config.toml
gain_aug_db = 10
n_mels = 64
tokenizer = "word"
vocab_size = 50
encoder_arch = "vit"
encoder_qk_norm = false
fusion = "prefix"
decoder_fused_qkv = false
decoder_qk_norm = false
init = "torch_default"
lr_schedule = "cosine_restarts"
final_lr_fraction = 0.01
warmup_steps = 350
Rows from block 2 of the text decoder of a small audio captioner, named by matrix and row number. Rows with one number belong to one neuron. Each number is 200 + 30 x the weight over its row's rms, rounded and kept within 0 to 999. All counts start at 0.
After each neuron's rows are labels from the 100 texts, of 14976, where the neuron reaches its highest value: "fires on" is the input token at the peak. Only what is clearly more common there than usual is listed. The data: struck, bounced, scraped and rolled objects made by modal synthesis.
# fc1: MLP up (decoder.blocks.2.mlp.fc1.weight, 512x128), inputs 0-127
# fc2: MLP down (decoder.blocks.2.mlp.fc2.weight, 128x512, transposed), outputs 0-127

fc1.125,211,180,266,146,174,191,164,167,220,158,149,208,157,200,224,254,213,187,267,172,179,287,189,161,177,211,232,181,247,235,183,198,254,180,258,190,219,192,236,231,205,191,195,224,220,225,186,209,212,180,199,184,242,217,167,180,214,213,230,169,170,159,211,214,223,180,233,138,203,225,201,169,197,203,212,213,213,177,133,205,212,233,191,205,144,180,225,167,224,277,230,249,190,179,210,154,211,214,155,179,216,237,206,181,179,206,172,171,183,207,233,176,223,165,200,191,144,190,210,232,198,173,223,150,215,211,230,192
fc2.125,200,246,212,189,207,191,184,219,210,198,179,219,201,190,243,175,243,185,208,200,220,230,185,158,206,223,242,134,203,219,174,199,252,173,187,177,241,187,212,208,229,225,204,244,178,177,189,259,217,198,244,191,177,177,147,203,233,215,175,227,164,202,168,168,227,183,215,166,238,232,148,131,157,198,185,234,190,151,174,209,186,242,312,197,194,163,175,227,244,242,187,194,187,207,195,189,205,194,219,188,201,187,227,213,195,194,173,179,197,184,250,194,222,265,197,151,159,214,181,138,223,150,241,189,206,187,221,134
fires on: "in"

fc1.381,176,194,188,227,245,225,192,230,204,206,170,235,246,216,160,159,187,195,167,196,185,217,192,209,223,256,235,188,188,208,260,174,142,211,140,173,147,177,188,183,180,178,223,219,181,212,157,182,189,183,218,243,234,154,251,165,195,197,236,183,190,199,208,199,203,235,146,176,160,256,194,202,267,185,118,208,222,252,212,142,215,235,144,191,178,170,254,233,206,228,199,211,165,257,183,243,202,231,186,212,152,222,227,191,197,186,210,181,180,218,244,189,162,204,211,212,209,162,227,200,162,189,155,190,230,230,213,199
fc2.381,219,203,149,197,192,199,183,215,197,225,248,229,156,195,126,133,141,199,167,201,216,188,226,193,218,249,240,186,144,190,232,205,219,227,208,195,153,221,174,235,141,182,188,262,216,191,136,205,198,146,162,197,195,176,185,180,183,199,219,269,198,220,209,232,173,206,220,210,153,187,182,206,303,174,173,208,235,216,214,192,191,253,213,207,191,218,209,208,174,222,226,195,179,231,234,219,272,250,155,181,175,178,157,195,186,174,172,238,157,193,188,213,172,178,202,196,182,225,242,197,203,197,214,192,214,242,204,189
fires on: "closed"

fc1.124,151,178,263,157,175,204,209,188,208,238,171,227,207,162,243,215,206,209,173,181,150,193,239,160,178,205,223,171,241,227,151,232,193,220,165,238,208,190,180,204,162,171,206,215,151,207,185,216,189,190,221,245,225,176,232,191,188,179,233,209,172,198,199,200,187,175,221,208,216,203,212,190,170,249,219,194,223,148,201,200,218,226,251,188,194,105,233,204,232,257,201,231,216,235,220,153,214,224,170,211,152,242,179,225,148,165,176,203,211,199,229,300,227,176,169,194,210,129,184,232,165,164,211,180,198,210,235,177
fc2.124,143,186,218,159,215,170,212,185,192,234,215,232,205,161,205,201,241,224,202,177,177,203,211,156,175,243,216,169,284,187,176,203,208,215,221,195,184,191,207,200,202,174,248,211,166,199,147,232,178,176,243,239,223,167,211,190,175,147,229,239,155,188,194,182,226,183,217,203,204,237,176,176,132,235,213,252,228,178,201,197,209,229,265,185,224,155,235,207,196,251,235,230,183,255,197,150,221,212,224,210,197,223,188,243,173,168,157,203,210,200,199,287,199,167,153,165,210,162,180,163,201,158,211,192,221,172,214,140
fires on: "in"

fc1.313,165,160,153,215,202,221,199,217,162,141,152,191,185,199,219,179,173,239,185,252,198,197,196,229,161,212,200,148,179,194,209,181,170,198,249,216,219,190,184,190,279,151,190,194,219,215,232,188,122,193,166,215,153,259,208,160,180,183,174,199,203,205,225,200,257,231,224,187,210,249,201,175,186,258,234,207,246,226,196,199,191,197,226,119,183,195,219,225,203,164,214,196,175,215,170,182,215,195,233,208,193,149,209,179,254,166,208,223,237,163,231,256,179,234,205,225,225,264,205,219,162,196,197,231,209,142,175,191
fc2.313,210,184,131,209,250,140,208,254,209,171,187,204,188,207,248,213,177,197,216,171,139,211,205,257,179,243,185,196,215,218,247,202,214,164,225,244,240,173,145,174,220,186,205,202,207,194,201,205,146,221,152,223,168,178,200,206,177,214,173,205,185,178,156,209,235,227,249,246,218,175,229,183,185,240,180,232,258,140,240,209,172,207,210,245,177,203,233,176,211,189,213,132,204,191,173,180,223,215,161,189,176,189,223,174,203,153,194,208,204,190,167,202,133,224,205,295,207,264,206,172,172,202,207,222,197,216,199,180
fires on: "ceramic"; "glass"; "wood"; "plastic"

fc1.495,242,218,181,175,163,221,279,234,201,211,164,217,218,198,154,132,230,135,180,229,222,242,189,222,229,168,231,195,211,188,194,206,216,199,207,156,197,183,185,174,220,178,218,208,211,145,179,214,188,249,205,196,237,220,178,219,169,185,230,233,176,202,215,210,163,174,183,222,169,153,215,263,149,257,184,184,179,208,165,209,236,222,242,165,182,172,249,229,189,228,200,206,221,203,195,190,245,178,199,136,221,248,182,190,186,188,170,187,231,219,192,195,226,171,241,263,163,270,143,212,223,213,184,174,142,186,191,194
fc2.495,208,250,210,198,235,250,217,208,185,188,135,201,184,213,248,227,254,160,179,241,175,198,197,212,166,202,213,172,204,226,128,205,207,218,236,186,251,173,181,195,167,279,199,253,196,175,166,205,193,204,193,232,235,193,212,235,169,187,204,141,203,225,199,191,127,204,208,223,199,208,261,219,183,198,178,160,162,147,193,193,193,211,178,171,162,221,237,161,168,179,235,158,191,177,239,186,216,208,190,178,282,171,231,231,188,193,215,172,186,205,133,228,199,156,242,237,238,242,206,194,177,188,200,162,191,211,213,188
fires on: "with"

fc1.366,181,186,197,199,202,156,203,205,234,184,220,155,162,180,228,208,248,185,246,178,195,195,193,150,175,189,198,208,220,176,218,208,165,222,247,194,231,246,214,144,190,166,231,252,192,205,186,220,161,233,274,214,200,206,171,232,183,181,265,188,215,182,212,235,203,201,165,158,174,212,186,207,175,204,236,205,184,204,230,226,187,191,254,255,192,199,192,176,227,225,151,110,152,224,171,166,174,198,203,203,203,189,207,242,168,182,201,205,190,238,132,214,195,237,223,156,219,182,237,274,216,179,219,153,190,266,203,153
fc2.366,233,234,168,224,205,168,193,207,197,206,255,208,216,234,159,178,245,234,237,219,216,190,217,220,151,224,196,209,164,190,227,213,154,188,157,182,187,243,167,226,202,209,191,224,157,209,196,212,232,213,198,226,185,190,160,233,181,167,212,205,214,203,169,226,157,248,201,172,206,159,197,281,235,208,205,251,190,183,245,174,166,214,234,249,238,162,158,209,189,176,131,118,193,211,195,218,159,235,190,185,235,186,258,179,191,222,158,178,238,171,229,198,172,177,207,193,256,172,177,239,193,243,165,152,182,154,192,203
fires on: "with"

fc1.83,199,222,197,216,210,250,197,197,225,229,199,197,193,158,231,163,198,169,183,179,279,202,173,225,188,182,236,227,266,174,176,178,203,199,187,145,157,197,141,211,127,235,213,218,146,173,188,230,172,201,185,205,217,183,170,197,184,223,236,232,221,227,218,217,161,147,200,257,155,191,191,168,222,217,266,139,229,164,218,173,199,161,201,206,198,209,219,218,201,205,140,212,143,211,174,134,228,221,222,180,171,199,250,197,213,227,199,200,225,224,206,194,228,215,222,254,205,227,153,225,206,218,201,194,141,201,186,257
fc2.83,164,201,191,169,235,205,253,158,162,180,217,206,228,193,225,207,233,128,207,262,208,215,230,210,167,212,218,218,194,167,191,239,240,201,209,166,156,229,236,221,279,193,167,207,241,226,213,204,157,208,205,174,226,176,245,196,198,154,226,186,166,232,217,188,231,211,207,172,179,169,149,158,212,243,214,156,167,208,261,188,192,186,188,281,238,232,183,154,167,175,208,124,169,242,224,212,177,192,227,221,202,242,210,185,197,217,189,194,200,204,237,181,144,214,216,172,215,187,217,178,170,212,147,145,192,191,186,213
fires on: "contact"; "hit"

fc1.499,173,210,201,205,211,169,216,194,237,133,225,204,216,207,163,137,190,203,196,201,195,182,222,151,205,264,195,203,175,221,239,202,250,172,193,170,195,170,194,162,216,233,174,184,179,196,189,187,187,210,222,176,245,233,155,208,153,269,226,184,213,165,244,140,197,175,108,180,235,181,181,216,164,183,173,221,223,204,235,229,235,156,202,251,185,245,251,187,248,233,207,216,169,196,172,190,197,189,202,187,223,197,161,181,186,221,185,230,250,202,173,200,181,207,180,213,242,193,196,215,227,203,280,229,209,204,138,262
fc2.499,187,176,203,171,206,135,205,245,181,191,221,201,251,201,193,167,192,233,233,166,170,207,196,142,188,164,179,192,219,169,194,203,141,217,235,190,254,200,201,209,248,238,179,208,248,148,200,184,198,176,228,296,222,233,192,190,195,189,199,237,193,212,179,176,189,207,232,216,217,158,196,222,186,191,208,196,206,188,199,200,193,242,195,210,221,173,156,195,160,231,153,245,193,177,189,191,192,233,196,185,159,185,178,191,148,131,289,240,194,176,249,174,205,198,230,208,229,200,173,224,217,159,160,282,208,174,253,190
fires on: "with"

fc1.33,220,188,119,166,233,190,186,221,256,159,235,203,272,227,220,185,206,170,276,256,208,210,193,168,219,164,176,179,223,123,186,168,249,242,168,205,203,161,193,271,230,173,236,158,176,203,167,200,203,218,226,196,221,229,209,158,191,207,165,222,189,181,197,185,183,191,178,195,157,185,187,216,174,229,231,221,227,184,201,218,182,286,200,185,165,190,173,242,188,199,144,190,236,173,195,181,145,202,183,261,151,256,172,188,154,194,170,197,198,216,214,202,207,218,181,217,220,207,216,200,195,201,215,180,209,186,211,234
fc2.33,200,239,220,241,167,172,210,201,122,120,170,206,196,265,182,236,204,187,250,225,185,176,176,161,167,141,217,212,219,176,232,192,176,178,208,241,189,261,228,198,176,214,206,201,191,230,208,158,196,198,209,237,203,184,239,198,195,162,202,178,277,169,182,184,222,200,174,274,228,176,214,167,179,215,228,159,173,234,168,256,215,217,192,226,212,175,172,231,177,173,236,223,209,197,215,203,258,207,163,201,165,202,198,178,170,200,190,182,196,203,226,202,178,196,211,191,171,183,184,213,192,203,252,179,169,273,121,238
fires on: "ceramic"; "plastic"; "wood"; "glass"

fc1.365,133,142,161,187,203,198,197,203,170,184,158,184,250,203,172,195,169,240,252,232,200,186,176,232,168,279,175,182,199,158,221,169,152,179,192,210,186,196,190,200,228,178,168,171,228,240,203,223,169,240,127,256,179,222,192,201,210,219,224,200,238,198,233,214,174,207,206,203,235,196,266,171,242,243,238,175,226,192,207,168,235,212,196,227,205,174,195,221,155,233,189,221,190,196,167,137,200,179,159,209,229,150,203,202,230,157,203,213,211,200,209,272,221,217,188,210,180,259,200,199,185,195,261,157,170,222,181,158
fc2.365,142,155,163,195,203,204,201,247,188,182,162,229,199,173,172,220,189,216,217,173,150,207,191,219,179,282,154,217,207,176,227,227,187,161,218,199,200,229,149,203,229,168,185,199,209,184,186,217,157,216,142,191,163,221,220,195,196,235,202,193,202,195,197,198,192,186,216,287,178,214,251,177,234,212,235,219,259,195,208,181,164,226,224,254,203,145,215,210,242,214,185,149,209,248,229,171,221,229,142,225,178,167,210,214,248,156,135,143,243,150,201,177,199,224,205,238,185,225,205,183,199,183,228,216,205,247,210,167
fires on: "ceramic"; "glass"; "steel"; "rubber"

fc1.179,182,186,222,164,222,247,181,192,203,275,188,171,251,134,150,220,196,236,187,186,180,193,114,211,222,237,166,146,143,230,159,213,172,183,159,211,233,211,231,226,228,187,210,190,206,200,189,152,237,246,186,181,214,199,215,161,170,225,222,240,200,178,241,207,185,206,184,183,189,178,166,217,237,200,140,216,217,258,190,262,222,221,227,207,215,186,200,173,210,224,215,175,198,197,225,253,234,212,195,197,160,196,194,200,181,162,165,153,194,231,169,286,189,178,194,186,196,210,219,223,198,242,180,165,242,154,202,176
fc2.179,227,229,137,176,149,199,196,144,262,210,209,227,168,267,149,137,130,208,208,223,176,194,218,176,200,214,238,208,238,202,203,222,212,215,175,199,170,262,229,174,254,247,206,199,216,229,198,176,216,190,215,201,162,178,236,161,260,185,177,236,189,189,185,190,229,209,195,203,217,193,198,159,205,169,230,193,225,185,170,236,192,190,186,184,176,159,241,269,159,222,192,238,216,251,225,208,207,187,176,226,152,214,177,171,187,225,204,158,217,203,139,201,234,202,172,218,213,198,235,210,225,181,231,217,120,204,187,162
fires on: "closed"

fc1.101,186,142,231,150,187,129,206,247,208,191,132,237,237,213,211,203,170,182,186,156,173,205,227,195,232,215,268,216,204,179,191,165,157,206,167,204,252,191,178,230,158,176,198,197,180,190,188,192,162,274,144,217,196,179,198,202,209,213,198,203,179,204,219,209,182,184,167,130,192,203,179,202,194,204,187,225,262,252,182,198,210,177,210,223,176,238,195,231,169,227,219,181,134,183,219,182,197,211,261,157,192,167,234,173,183,167,212,201,200,258,182,235,219,192,180,226,216,258,226,181,264,214,269,193,216,220,206,196
fc2.101,188,209,181,255,217,209,193,217,261,188,208,215,178,207,193,163,193,250,213,192,185,279,172,178,229,219,231,222,134,208,203,170,189,199,219,232,179,156,222,209,121,186,196,178,190,241,207,218,157,133,236,187,198,228,209,206,214,197,195,184,189,180,234,212,226,237,170,197,251,125,139,212,213,184,230,155,228,198,214,204,172,213,178,201,207,257,152,144,200,182,177,199,159,212,210,234,206,208,195,194,200,197,165,202,199,161,212,195,145,207,151,182,188,265,209,153,213,210,199,246,208,243,181,248,231,221,198,265
fires on: "with"; "<end>"

fc1.426,243,141,135,200,215,171,233,176,180,255,197,208,195,204,214,147,162,223,164,187,145,171,194,199,223,217,182,204,246,173,196,213,223,198,168,215,148,209,209,238,229,196,202,168,172,219,184,211,235,240,207,174,239,216,228,238,176,217,259,208,205,169,226,180,177,188,154,178,202,214,164,172,156,235,179,130,206,231,191,158,246,186,202,151,217,252,219,171,190,230,185,206,208,150,213,232,162,159,163,199,210,207,195,214,235,170,155,253,271,215,188,225,187,153,174,173,194,206,228,245,203,180,237,190,198,220,251,234
fc2.426,190,196,214,190,157,183,188,230,202,201,170,190,178,171,230,196,296,161,162,212,232,158,199,199,207,256,210,158,197,189,221,128,201,201,232,160,173,203,192,223,248,215,208,220,216,191,204,129,214,195,158,190,214,191,193,233,149,201,156,204,212,132,179,235,216,198,196,220,211,226,208,181,212,165,210,202,221,204,278,179,239,181,189,179,207,192,218,179,132,224,226,166,234,202,232,208,262,205,205,253,172,143,197,203,212,231,220,240,194,211,167,186,198,152,201,214,162,239,248,195,269,206,168,194,230,192,178,151
fires on: "noise"; "room"; "hum"; "contact"

fc1.191,189,145,178,188,144,164,190,234,170,192,192,214,179,212,200,176,162,205,218,213,167,211,155,206,200,274,142,142,200,177,174,216,262,220,190,204,219,151,156,191,239,199,208,194,200,229,198,227,161,197,229,187,208,215,166,225,160,217,305,194,186,160,213,222,205,257,245,187,219,210,230,212,227,209,204,207,172,193,235,195,152,270,242,173,220,234,220,225,188,126,244,222,217,174,213,150,223,206,184,231,154,188,206,170,205,209,204,235,178,205,192,256,156,247,187,184,189,175,173,208,191,191,190,186,238,198,189,189
fc2.191,193,154,196,217,234,274,208,258,172,203,191,233,211,189,206,181,153,196,225,243,193,165,214,200,211,182,176,243,185,183,206,203,199,233,246,225,178,180,211,196,167,197,183,201,153,190,205,233,216,186,173,166,147,222,193,208,224,221,219,159,194,176,190,199,255,198,205,193,198,178,200,182,216,220,199,198,251,190,151,225,207,197,221,148,160,227,124,149,249,162,226,184,189,209,269,247,226,204,166,188,154,237,191,230,205,226,167,145,205,175,177,200,227,188,178,226,273,209,211,200,218,195,197,255,241,165,176,109
fires on: "ceramic"; "glass"; "wood"

fc1.308,202,139,185,204,197,196,139,203,186,189,214,218,198,169,196,210,234,197,215,220,146,140,188,195,227,206,225,224,169,183,225,196,210,197,125,179,253,229,196,244,221,296,229,176,267,160,173,163,186,201,181,196,196,200,254,204,136,171,213,201,185,196,179,132,192,193,184,203,140,182,227,152,234,218,209,204,254,192,219,235,203,253,209,176,218,205,161,189,164,223,226,226,218,182,201,235,204,215,223,202,234,201,183,162,200,251,219,181,182,176,136,159,213,225,167,192,195,215,269,207,173,252,215,200,191,192,199,198
fc2.308,174,185,240,218,134,221,177,161,203,185,169,206,165,263,191,207,248,158,178,282,185,175,250,173,216,238,176,201,205,181,201,156,253,143,231,182,167,205,250,220,213,209,197,184,159,230,162,189,222,232,237,214,229,192,203,217,170,241,188,201,236,169,190,184,176,177,207,199,194,236,217,147,161,211,208,180,241,200,174,200,164,199,241,212,181,223,219,182,214,192,181,172,173,184,137,209,191,248,195,190,187,277,226,255,235,193,210,222,256,231,128,144,193,188,204,201,202,188,195,214,177,235,169,212,185,235,226,193
fires on: "noise"; "clipped"; "hum"; "room"

fc1.170,219,188,214,186,175,111,196,233,205,268,195,163,199,178,199,142,200,215,227,212,220,176,184,243,209,202,234,217,206,206,284,184,168,146,161,211,168,148,214,220,208,245,210,190,199,232,175,257,216,206,228,209,184,253,215,202,225,142,208,168,115,161,187,146,212,190,207,150,197,180,225,199,228,160,266,191,233,206,209,195,166,212,183,184,152,243,238,230,207,190,222,199,174,218,195,212,174,241,212,203,176,196,152,157,220,247,166,197,156,224,217,176,195,192,191,185,186,205,207,219,205,216,149,205,210,203,216,252
fc2.170,225,239,195,211,171,249,245,197,202,217,226,216,210,208,206,222,218,196,192,157,170,237,155,207,119,204,195,176,180,182,169,195,154,140,160,202,239,187,182,247,222,189,194,242,186,211,217,231,221,273,193,168,184,212,161,190,178,186,177,177,175,247,178,207,168,223,205,210,179,140,196,261,209,279,237,168,230,144,181,198,209,160,154,164,273,252,205,203,172,185,163,216,191,165,195,200,232,210,197,228,226,215,191,185,186,203,238,210,174,240,225,250,226,223,163,168,153,188,213,196,197,204,163,213,184,241,217,230
fires on: "ceramic"; "glass"; "wood"; "plastic"

fc1.31,190,202,232,203,196,247,261,206,228,210,189,194,212,177,197,173,181,244,213,185,212,203,162,174,183,211,173,177,239,247,170,215,229,272,187,162,180,196,181,185,205,155,164,211,129,223,212,213,213,239,169,156,230,246,144,166,164,203,196,197,218,178,152,197,186,153,198,189,225,216,148,202,202,234,208,174,221,234,251,198,208,149,198,226,168,192,187,179,194,220,184,205,129,166,208,231,209,238,231,152,169,217,177,145,243,191,182,179,172,259,185,231,205,189,241,188,196,172,197,212,213,242,185,253,277,250,212,216
fc2.31,181,207,165,199,168,239,223,114,191,178,160,158,201,125,184,193,242,230,208,226,183,163,134,162,190,216,237,203,226,181,195,228,168,223,180,153,199,239,252,225,203,225,157,191,225,172,199,201,222,206,229,199,230,220,187,241,125,182,210,241,270,186,215,171,232,162,186,222,166,220,213,216,202,192,222,215,226,173,216,150,224,207,192,183,187,213,196,166,241,215,180,178,208,198,170,201,186,204,234,189,170,226,182,196,244,207,246,201,264,179,161,231,211,229,203,213,148,212,206,209,190,236,181,226,224,177,253,123
fires on: "contact"; "room"

fc1.55,197,217,228,227,215,141,176,222,226,183,169,164,230,153,248,216,196,195,218,181,208,205,172,178,227,239,172,192,226,157,198,150,223,225,166,169,216,193,190,223,201,232,201,178,185,194,194,232,172,190,227,206,243,253,182,185,163,192,243,193,246,235,206,213,182,182,195,165,146,193,206,192,245,245,164,250,178,197,179,222,236,187,229,147,210,193,212,208,277,191,183,176,182,158,235,221,187,162,175,198,168,207,160,207,157,219,163,246,222,194,202,203,196,187,195,274,218,200,164,194,219,111,165,175,256,208,205,280
fc2.55,179,195,256,200,170,208,151,142,196,149,223,209,171,224,230,155,188,173,158,190,202,185,226,214,200,226,257,183,233,171,154,197,230,185,205,233,194,207,173,187,243,256,198,243,166,191,187,217,162,194,210,182,209,168,232,139,204,186,207,234,239,233,150,151,192,194,188,122,206,208,253,227,165,142,224,175,178,193,202,191,196,211,205,191,162,203,182,197,186,193,249,240,206,188,223,247,248,209,202,235,233,179,167,217,173,164,212,171,186,183,230,181,281,160,230,153,237,230,198,241,237,192,198,230,207,173,211,242
fires on: "with"

fc1.348,180,233,144,204,158,289,156,221,164,204,133,176,247,224,198,210,225,157,151,203,214,203,170,239,224,221,251,205,265,190,224,192,220,251,236,180,152,150,172,176,266,228,137,189,232,193,187,206,195,165,196,182,170,205,218,168,210,213,244,193,218,187,204,195,214,157,171,228,167,221,195,188,199,199,202,201,192,127,157,175,247,195,162,194,218,164,226,210,166,254,173,229,189,186,210,223,188,222,211,172,204,215,196,201,217,247,180,188,197,205,232,200,179,176,219,209,208,272,207,185,208,183,179,179,143,205,244,213
fc2.348,216,224,204,170,214,228,222,205,206,292,200,168,208,183,196,242,212,225,166,150,223,227,194,228,136,208,192,178,231,228,201,194,192,205,213,205,196,229,167,180,237,249,165,229,282,180,206,243,165,153,193,143,234,171,199,226,178,188,207,128,200,166,202,218,193,183,180,180,186,197,209,234,217,205,194,154,184,138,211,231,218,236,195,198,204,256,197,239,164,252,176,219,177,211,213,171,174,216,181,164,196,229,241,238,237,206,251,156,244,153,164,205,204,169,218,230,203,167,176,198,171,171,155,164,163,220,185,168
fires on: "with"

fc1.171,167,174,216,187,204,196,204,192,163,187,241,191,186,169,179,141,185,167,258,212,195,218,158,175,215,253,198,173,208,236,207,221,198,181,204,175,172,249,207,265,202,229,242,200,196,232,231,211,259,196,238,187,181,179,131,238,204,228,235,186,149,208,205,160,222,282,197,212,200,174,197,177,257,217,160,194,148,217,218,207,191,250,248,208,203,197,201,163,189,168,237,235,193,140,218,136,211,209,215,110,215,254,219,237,199,189,193,191,177,195,194,221,185,171,193,184,224,203,173,206,191,195,201,197,226,211,131,164
fc2.171,222,157,183,201,175,167,155,242,260,176,205,257,195,237,166,175,204,204,229,183,231,205,229,183,190,221,204,210,219,178,167,193,197,208,222,223,213,184,219,182,169,239,207,199,187,209,197,236,229,180,190,203,175,155,174,196,287,233,247,176,226,208,185,249,214,154,252,201,261,175,171,136,254,183,208,176,239,268,155,162,181,223,209,196,224,211,188,199,252,185,144,181,197,163,208,180,209,189,218,217,218,204,202,219,140,166,248,197,193,142,162,175,201,177,145,221,222,192,201,203,261,224,189,193,170,150,184,211
fires on: "ceramic"; "steel"; "glass"; "wood"

fc1.130,171,231,202,191,259,264,225,250,222,162,270,221,151,198,162,189,157,201,223,248,271,196,191,179,217,199,163,213,196,221,247,162,212,167,181,216,172,217,208,188,134,258,167,188,188,200,191,174,170,207,193,276,250,227,140,180,170,182,228,196,198,213,184,188,233,235,156,174,176,195,172,204,216,284,216,220,193,172,183,168,176,189,210,199,188,229,201,238,155,195,197,159,188,162,150,166,172,203,240,229,210,237,215,221,208,222,212,208,184,217,244,205,165,175,193,150,195,209,202,204,203,161,200,180,175,222,229,208
fc2.130,238,210,144,224,188,235,184,168,200,209,177,189,188,264,227,164,205,155,216,179,122,179,176,164,216,232,156,218,176,176,177,220,197,142,169,210,202,183,178,232,228,163,217,210,144,220,222,187,247,249,177,196,216,211,222,159,145,217,185,164,234,213,209,185,228,224,247,191,213,176,213,245,208,201,197,127,254,246,195,266,232,139,167,180,169,229,166,177,160,229,189,248,219,230,194,210,212,203,201,239,220,258,209,198,183,194,206,184,201,203,170,244,243,179,204,213,253,188,184,200,172,221,234,205,179,186,181,174
fires on: "ceramic"; "plastic"; "wood"; "glass"

fc1.415,182,178,243,171,190,203,187,169,228,206,229,235,219,149,251,223,231,221,184,174,186,247,222,180,209,184,188,205,211,171,150,208,234,185,192,164,250,182,221,182,158,201,256,217,164,233,189,210,164,216,171,239,197,207,165,175,154,145,203,189,182,194,185,200,201,154,238,213,154,191,189,208,161,209,253,277,186,215,208,244,229,232,204,206,217,166,235,176,250,271,222,207,257,186,186,182,206,195,182,191,191,201,127,257,153,169,163,190,209,212,201,238,196,203,139,230,229,144,177,234,161,204,185,235,170,200,200,220
fc2.415,166,223,214,163,212,185,244,257,155,218,205,193,195,143,236,167,226,255,160,159,176,230,228,184,159,242,231,214,272,215,197,178,255,191,209,225,221,222,199,212,195,165,204,204,197,182,200,235,160,170,191,197,203,197,218,214,238,154,213,232,215,181,200,195,227,177,212,182,187,187,165,157,121,212,225,207,220,189,207,197,192,245,205,194,211,150,197,223,205,223,166,236,167,164,244,142,232,191,227,204,176,243,198,243,196,191,204,205,234,214,200,257,206,168,142,186,241,160,144,101,206,187,202,205,213,212,222,168
fires on: "in"

fc1.310,172,186,201,209,261,94,167,204,227,186,193,224,245,180,194,201,207,140,239,181,195,225,261,179,201,191,229,165,188,171,208,226,174,185,179,246,223,220,154,214,201,206,153,182,230,172,221,219,191,204,276,230,202,228,201,174,194,195,202,202,216,210,226,218,152,137,148,204,198,202,201,182,176,174,201,247,214,209,230,175,171,213,165,238,201,193,211,135,198,184,157,230,206,200,211,169,179,252,227,180,178,191,202,200,169,227,167,173,218,189,248,240,191,180,244,149,139,182,209,196,218,204,237,281,233,217,193,218
fc2.310,215,204,166,232,208,138,209,170,182,183,202,238,219,205,187,186,187,161,255,170,146,210,228,167,193,202,258,187,183,191,219,234,146,201,179,230,235,234,222,191,189,253,144,175,210,192,234,212,189,181,220,204,191,214,186,181,164,216,145,215,226,188,245,208,161,162,151,188,174,159,182,235,148,170,193,227,186,209,235,173,173,223,164,185,209,222,227,165,198,243,192,240,231,217,230,171,212,217,245,162,190,200,188,227,158,215,174,257,194,216,219,214,188,155,258,206,149,181,238,222,262,178,212,297,202,202,185,215
fires on: "with"

fc1.172,184,191,189,168,170,243,272,176,204,168,190,188,219,129,238,238,275,203,150,246,166,206,204,214,202,238,220,188,248,235,234,209,190,189,160,209,187,172,153,219,181,202,240,225,198,257,220,214,171,251,178,160,165,187,204,206,187,224,178,136,244,177,221,165,214,220,160,202,178,215,123,221,165,188,169,176,173,163,207,214,265,222,231,164,189,192,151,214,195,239,193,205,247,202,227,186,187,242,169,201,174,211,178,201,182,213,177,204,147,216,214,236,232,243,215,186,231,195,211,168,244,195,180,211,173,200,169,211
fc2.172,220,230,184,218,223,168,198,166,222,239,159,215,181,206,224,200,247,217,187,196,228,175,160,165,188,208,172,185,180,217,199,135,191,189,219,201,173,264,190,192,204,215,206,173,206,216,194,198,225,217,132,220,180,207,139,201,231,154,176,213,174,182,182,215,238,164,178,161,221,178,217,219,155,204,181,256,144,216,206,188,224,192,216,227,149,179,260,138,203,198,242,216,171,178,204,216,246,192,274,232,170,224,217,229,254,208,180,165,213,205,190,216,152,200,181,249,171,172,225,177,250,152,175,207,214,265,269,222
fires on: "in"

fc1.447,173,215,197,209,167,197,229,187,247,249,173,153,241,150,243,159,189,179,239,137,225,232,223,175,231,217,229,204,215,181,225,158,235,209,211,196,205,206,193,244,151,187,195,170,141,206,162,211,206,225,204,259,227,227,169,180,171,214,194,249,172,192,183,207,211,143,194,201,184,258,183,147,271,265,228,150,183,209,204,209,236,177,197,209,244,197,169,208,217,183,200,195,197,252,197,182,215,195,232,169,186,212,236,175,231,227,179,158,216,188,187,132,220,193,219,208,200,210,176,143,170,223,205,131,183,238,167,203
fc2.447,257,172,172,113,206,216,206,246,163,217,173,198,174,276,236,208,195,166,193,217,143,229,242,176,151,236,226,150,217,179,203,191,204,176,187,190,180,217,218,191,152,181,159,192,186,232,208,230,225,202,197,235,177,186,244,237,204,184,204,188,183,208,165,162,165,164,248,194,192,182,195,227,186,233,189,223,212,153,226,169,216,205,194,215,219,235,179,193,229,200,193,192,225,236,202,191,195,200,251,217,177,171,217,156,175,202,230,232,196,269,185,215,222,195,227,213,121,209,162,136,176,171,205,233,254,156,218,261
fires on: "contact"